Rows from block 5 of a small segmentation model, named by matrix and row number. Each number is 128 + 32 x the weight over its row's rms, rounded and kept within 0 to 255. All counts start at 0. Numbers have three digits each.
After each channel's rows are labels from the 100 images, of 14848, where the channel reaches its highest value: "responds to" is what is common among them. Only what is clearly more common there than usual is listed. The data: small charts drawn from random numbers.
# conv: 3x3 conv (model.mid.1.conv.weight, 192x192x3x3, standardized in use, each kernel summed), inputs 0-191

conv.74:083150126146128167108109163125109106155121142138120111129105119108120139105151088148110142140149145138049137173135134099121055130161127166105194086143086108091126155087044169178116113170089096091121121117142089155074154183148122182125100106119134162123143156158170120059148156134109118130097121156094184190111186155091140078133095188115113120147094147147149147079149111117089212134146123122112136114057092130127097166100130074118131148104135144168124107120155138156131061104076145221125122090145095109123135097121151169163134134172158235167100193143102132131114122073162113091
responds to: ring chart

conv.155:131118147184094126107120120129082125150122155082100125148101095100118117096145076186073133141046157146069152078105134106143155119113092088115106096120156193106128121176176150083161113107127156155127132140162187134182127170083105172142141131136159132176131106124126123125111116125113179136114133134061155117141130126110117110154142120137138174040141193106203124096094125119113129180135106135147125164120131171086142102126142109092135124141137091116129133147113117101124062128098155117144091164152128068124217147175043185116161203127165161107164109149000089143161128133149106150
responds to: horizontal bar chart

conv.33:140171165112089078103093087116128113123142161084147107145101144124114143118069146132154166102145096146153168111140164108126126085141176095137141093155135132123126134154151177092043150177133132104126136151150107177111147142110119130184138173141162151112076129104093102154091159105121093161138085127019111159079209181142147117127094124089132111173170112139182114110086161144124142154151155140124119153153109180101120154104149147114113126111113085144056169120138059078075094134136151254146096127150032128117094120111117128122126149197141107144129067135206112127128114152146129099
responds to: ring chart

conv.107:133115115143166168119188136141187094147128126082117144073121119101135121152149085104112137097149162132109120072091172120125118135118176129108121075095153157094108160115094145085034107119129139094141168065142106142137156133125158188092107095129128137119123119078133123116084112116157145134153098187130166182158143245137100146127134156186140146141194138152187179144133135152101051076149128124106177132144161161128120071161099128156151143096095132176078115098104167145137144092086133097134107166122053108168122144137094120136132135196164177176064129083111088118119078148121070080
responds to: items: seven; lollipop chart

conv.138:141162163117122146112146186075089076198146179166091209135061165085070109109130118137138104156150131177101126138125089127122142156161133114152131170152122100115086109089124144131086157113163139161034121088130085108144156111181133124092159125109210083149179167149075126171148200173132143109161130141096152104168137098059086110116121115171184105125097114084061191144143086127144176148154150140143176116070122110084093162119121137095078101121083154111139122196118152177114076129117125115119088097119104085127125124126145153128125139081149143136132143159130186144123112116089081144
responds to: radar chart; one colour; items: four

conv.47:153102119122138139145143169168151105102145153137135114096104139128125132147131167165138094070113158113135100208144152111120051104165178183111155132121062103130140089108103126219162105097079125123166101177127184156108148161144170154135130162127137100032127189154157116116155086102140106090083107124107099167126084126193137084129096174080128156213173124120075091125137133095095105114102121155106129150173113100138141146135103100129131148102133133117104148056142111108085115120099146119093124131112073156108133110143159147085116108150087145150080122135216129158134109140104255141
responds to: histogram

conv.127:096087102138118173119135106154140131109144119108123105142145173138111111142068195092113132109118183107187169140132181097145034128160165147151148103176080096118143114090107098183126101133083154104107061120151116131096175104117169142097137159143128127118112166130113124129140134162142099107133072077082156183127128112178109115125098197092141086201103112093112127133099113142083099100092113112131141102154157122139117108132104136109117146148153112143115132113112115121125131176127140118075152148109089175096118104102213157146185080166138210160119088109255114098119151150105180159
responds to: horizontal bar chart

conv.93:159106055130107112066162150167121165105120146132090127158100151100070090146132119140139139125201130183131208179168128084121135117180119104123144230133153141124101157155138137094162139098156147147130118116118070152185120123098086177109170118105159140157093122134225157116124119146086089154109074081098131084169068094156093118111083117106156143112164109127113037135099128121111135162091169151101127143156156078124158155076147172163132232059147101114138134094092111134145169127125165104095114124105123090122137135085078091113138114175154129123152095110155140088139145122166142127
responds to: ring chart; radar chart

conv.92:123137148101155114132126114098119147131104061133067125154118107146185139140115098125159120123129144100149139147097136129149123155116124088124141255087110090120135128102109221170124093165114142126165124120191136136144117109136120121072119137111092135158090150149136069162104164097130123119203168151108107122109096107137127138123101143147110151133102119139093114183115106151087143098080093119122115129091124147110071081130133143178126056115204082176255098155137119189157163158140125101171144165143145149178133095108129105124149086091083162124123132180106111108071150068145122119
responds to: radar chart; one colour; grid lines

conv.168:126111167134156132111152135137128147116135126134051135112143132140097129119122136140137126150108119127144130093139100108149107126127132116114162132069138130149131072216092120182232135146127142132139121120123122126157153115114099135142130137152149134119127132158152086119124144167098098143102013119045083123095135113117130125105138122133162126129161133145157169143148199159058125040079148153190192077093182118096137078159223126113148135115117115152107157092230119132110110126111149134149089100147159122139124120110133131145123122118117121122133070094102131126255101134098064088
responds to: histogram; one colour

conv.112:100144117107087120078105088106114072149127110136103151159110102210144088128122082121113153141169104131091158142147175165187099158153143105167135159151107114117151102067074184180133163101131153089140108092097156114137142125141165154112147108143117171125105109107066124112103120108062115142199075150157166119180152097133119126108145101140169100129084165104131160143121133102170219093132118080108080066132130128122076126061117140146106093146070089159176048124131139137170142131174174186125148086136136088122141163163122161195114164166094156160130124183139143174158100119110069080
responds to: ring chart

conv.32:082159121140071141126164184133145097171117140119107157111140092107134121101143099147118113152129151072078153110123180114135063094086159113131140146187183115101080098121080153130130149074078165121169163190158121111167150125183150168134129097093114171103134128140052127121131140133133105142116176119124112068138064121138181107073118065090106168189112126104135154120131122107118129146153108166134140109078139103121092140135147104134132101133164115124103147120154171177136126109146146103127100120147100116130168120177116139130112041104121171030144150255164144094144201138194099108
responds to: radar chart; one colour; grid lines

conv.5:170120125130099166187134132142132142164136136166147142044077159175132000133156114147153084144099155115120112160164106163047102152095159150137131210134174133104137173115102099139132085131130110162131118161118132183113106132088157124117128158106116107136142109088095126139143139145151103084128095116119116124036090070121104125144158152145130095094114174102111120145185145149185088145157170126159201151080021183107107208088156086094175117146092170109101143156130155138161107118130044119123119088133102139152131119120154098118117133120106151123129127141100139138140152160125119122
responds to: peak in the middle; histogram; scatter plot

conv.113:120146143123172137141142207089152155127105114113176129139098128132116096176102139137119147122109116106116142129093093128073099121077138093103137123003137117148116154139116098152112131091077143143127097157148105152100173138124135129109120124108146115111142146134172145114122097121146146117103138111098115139105106119121103136155131165150154145132133152137132153109109133104040045096144090096146135124211160140174182175255180116106207109073083122125052177141150081105114125138081174156182092120127135153163101115106119150122127150119124160136122193120109205110157114077115140123
responds to: horizontal bar chart; items: eight

conv.158:137181167081149118046140165111119183134114135135128116132110125166108134101141103158142095145120129137149120140115096138143120108107109112147145133089120103111101137132070146130135140162119122148123132149121142111141107130124088102123118135103141147127143115163146111125098108121094112141142115023106175145151139150146186180142045161121122147172151141135139152109255136140198081148045113146203074174158111115093190111182139128088160135000122223144052106170121135116137116089079147176173085120114122134110138128111147142106118112099114125100082095129128168131169128109123128145
responds to: items: seven; bar chart; stacked bars; kind: lollipop chart

conv.117:160160136109108113049114151107130182118142133108079144065066108162118170144165157120141102155172152118156118137118096139142098164093122093093142133183144125106121107132086079157115122103121159104131107147172167167143172148114127160132128117161109166163135102114186113145120109069141167188171084112129133162178133121144165122117203196081101092116148118113121101097224126156219109155019151112133120124151126167098171102091055096113133136108109123154107054109092166113121140116105130143141109152146076126169169110120128085170111118127101130102120106088109061162205131139140082118
responds to: items: seven; stacked bars; bar chart

conv.151:104106090138158130142129122103131120124119109213114127187118164127195122163089198099231110127132105114168136101128118075121088170140098127119135142124137067071144103114124151149093115046052152112123190084092128158078154158138121110113162056156119142174165168123088091161106122108089174126125146139154112060092147162128212165078127140093131170142139163128131146119149087132134131163112116170131112146139187134127155108141137131100102104099134057141134169072112129158166099107124061097135111175129093095167127145107144142130155093168112133093143158135105152189145165160066073114
responds to: histogram

conv.61:141125150121162079158129143125135111129095138110255106110100148157123162121124120124160121135094129124143112100136118141115170141094119127132137186112125124088127142208172019125123123123142135153115128128119128119088116125117121126114121128128130136129138116142101128134138125159104139144108192221093122097118103119115129147136125105135174123115127145106141179102252117095239048077189110100151056106176106114179111099113074121140144136111129221134048164064112189112104103108113111140116130065131129121202117121142136138135159100116139129130107141125117105106077150165142127108
responds to: items: seven; bar chart; stacked bars; kind: lollipop chart

conv.77:166162128136098118122154162117130147178146118072121105131086128149146110094148139163118031076159128209104133182094209121110120090163148150066120149117053101115094095133117121124122181164197180124089081144196045116146135144165117172157188200126145122186039149114108135152135114122128119142089125107097127053103127096108110101163134090132109133131144156117114115095142145172134153189099091118129101112101112136118133148157144127099117062121104111112157153133149110144148088202106177156136089091164095160147079157145171079160098092155140140134122124182094138106126119153122132117
responds to: ring chart; pie chart

conv.29:150142157175153077176147174078185084101117125114186104135126134173132018158107073111128188185174143121111137170143122153061127112123118127142166158172143129141138157152122185149129133120137185100115108112159157098074171108156096150152161149062066116122103136086127127139159135115102116084071102141134138128078095152152138121152070120115138123170106123101133110166146148137128150149117092118156102101103117080138162182084121179125152000145095122188092182124133130106129109127112164190126134132117144151113115108089122132130084097118095140173107133108148136144125151131107128093
responds to: peak in the middle; bar chart; ring chart

conv.179:076090133085082093181097092109140159105148142118235115194120142120111110098137125128129127145145133134125134121129115098148094116129093109119157137081138128152154044153197124132126122138131145132131139145158156111149133135159111139094160137099128143120119127160142132112128098148126111130118178090128122117122097126134115143154128134131139121133141139141140132089100087068000108066218085073067071128158182129205158053230088156131218132097130124121125102153139093113142123130126138106154122213129131121148155135114137117151129148121123158118136165096129133211074113115146142134
responds to: histogram; one colour

conv.175:123102107168136139060151148111113118148147112130141138118130122118160147119119124142118126134105143114120107139111117133128119138130115090122149163036120080156092072173096138133173142121105113179108136121104109136137140128146125129146116151138149104118158148139096126136163146101146117129163128116137136133129162134160135161123133151129163138124139134132152142174146138134255080165075058184152135198178166117047098000115049104087113165108153161116137063128113150156136108069097108085122056127122153097134141115133140146119134144148133126122119076148134136161031165143148138151
responds to: histogram; one colour

conv.42:130102063103150122144118134116117126140106167142143142142120178121115102156117175073092093107104154045149112128105125104158081107124196165103111175156163145118115107111127183164174096113080109135147092148108186156169138137110170111128134126122154109090112151120105098177097073183167088126063092112076115199129101115109098098133091109098141096173128148107089117131183203126108165058130151147140125090117163065112124118080155086130108074106106101115139139115146141147065143161125117196136111106117124179153140102177175145086183140115153173110140083115183205203151137144134166179
responds to: radar chart

conv.84:105174147169120130145100096080140117151090149139133134134137093147101111125105092132118130108154124148145126178114118140148182114151150091110159193146086116144121146090126162131127107117136142127099104142080127153154147068200110170141159114061111122162141147148163093164128189148096099099074142132138114130085067123114127082136192152130079105139100160124123085142164124106180159133144142165109127185086000107108139141125224132155117124122130151163129170176149125114150091133109132169041108157123185110130132135113128116111095056155066149091111206150105150106173116070106118125
responds to: horizontal bar chart; items: six

conv.26:177151124133168093118139128104125137136114113150129105162131090155106123136131080201090169099109089101156180086115099085143188100118051070123103116128190184086159160174168155093176131039089119090118182126103054122089131135099104102149139154114119132164145134137147173129125161148172235133116078138109137081105105127124129134125117129163108171100148170176181140149081141183144168112066130149115126124127114136093110176153139146143151125098157104132157112154098109155102096130106144139142119127142175085177175110175129154155119123123159135096132121128075117128134070089074026082
responds to: histogram; lollipop chart

conv.51:122148146147183099131121123098121129068154104145117139143066098123138137104127143113094151057128097170122106114003075134110107149126110114137136226114160102106130130097089152071065143111115141161132089124109183151127207191206072155146125125124082090173154118107072137226170148105160185114096130148122148109105074143104114160141147111131098151115107133144101168138129100093154128137166152105090122149099115123126125153099128114085110144186121108128114120184120165160121074130089161130121088203129131154164164074137119095130122105149129118101172132189110151166167151166138100166
responds to: radar chart; one colour; items: three

conv.161:129121132083131102135150125155173114112105169106142177070168094143097105115112152152142094135121183182144085152170223106137183142183134119097150081102116135096150120176156108159150120200140093141198082104080193106168078137185081132109170122154140133101118127149131119122140146162139057139050141137109115088120129149149099105085147145111067148214116103129099114153114143144104136177150080133162112136071096153079083148124143129138111088137134178138111127130136134105112168110154097150138136090108131142094168158075152098109108056118128121142123132115241142100096116092070167097
responds to: ring chart; pie chart

conv.36:092124088124068130115128120089122113142164179106133161082112099136151076156151142158159103147100138131078164125154177151118114201152147164142151172151115112119134111077067123092109111158125157132158119136125154141156123176108161150150134109079147175094158106189128089132128129137123118143145111106135074118042109114107104037102169152111032178182133131087055127114138158127110083140109125083139179105139091086124106101106175081129135114147076092084115157140132164184152163071146105122165125095098104167137153153152167057155107102159104159180117150215139177161115152173109143156
responds to: radar chart; pie chart

conv.189:147149120106093158171130128079103078171144121085129112120126104144132152074107133071092076166148119149096127099105108160116111133165177126136121211095193078160093137147083113076148115113120106149156165115126154102157145140126135135097170139112102112163126109109110145227121134136131079133141116091149163163074125178082182147136094134112081175156177158137099174118137133119089153078161094136181115082092157070144123108164177105041122120139093118097134092156184209144172135155103153110156058086109093155163148137117112155114177127150152169129063133132058140131172174113112126092
responds to: radar chart; one colour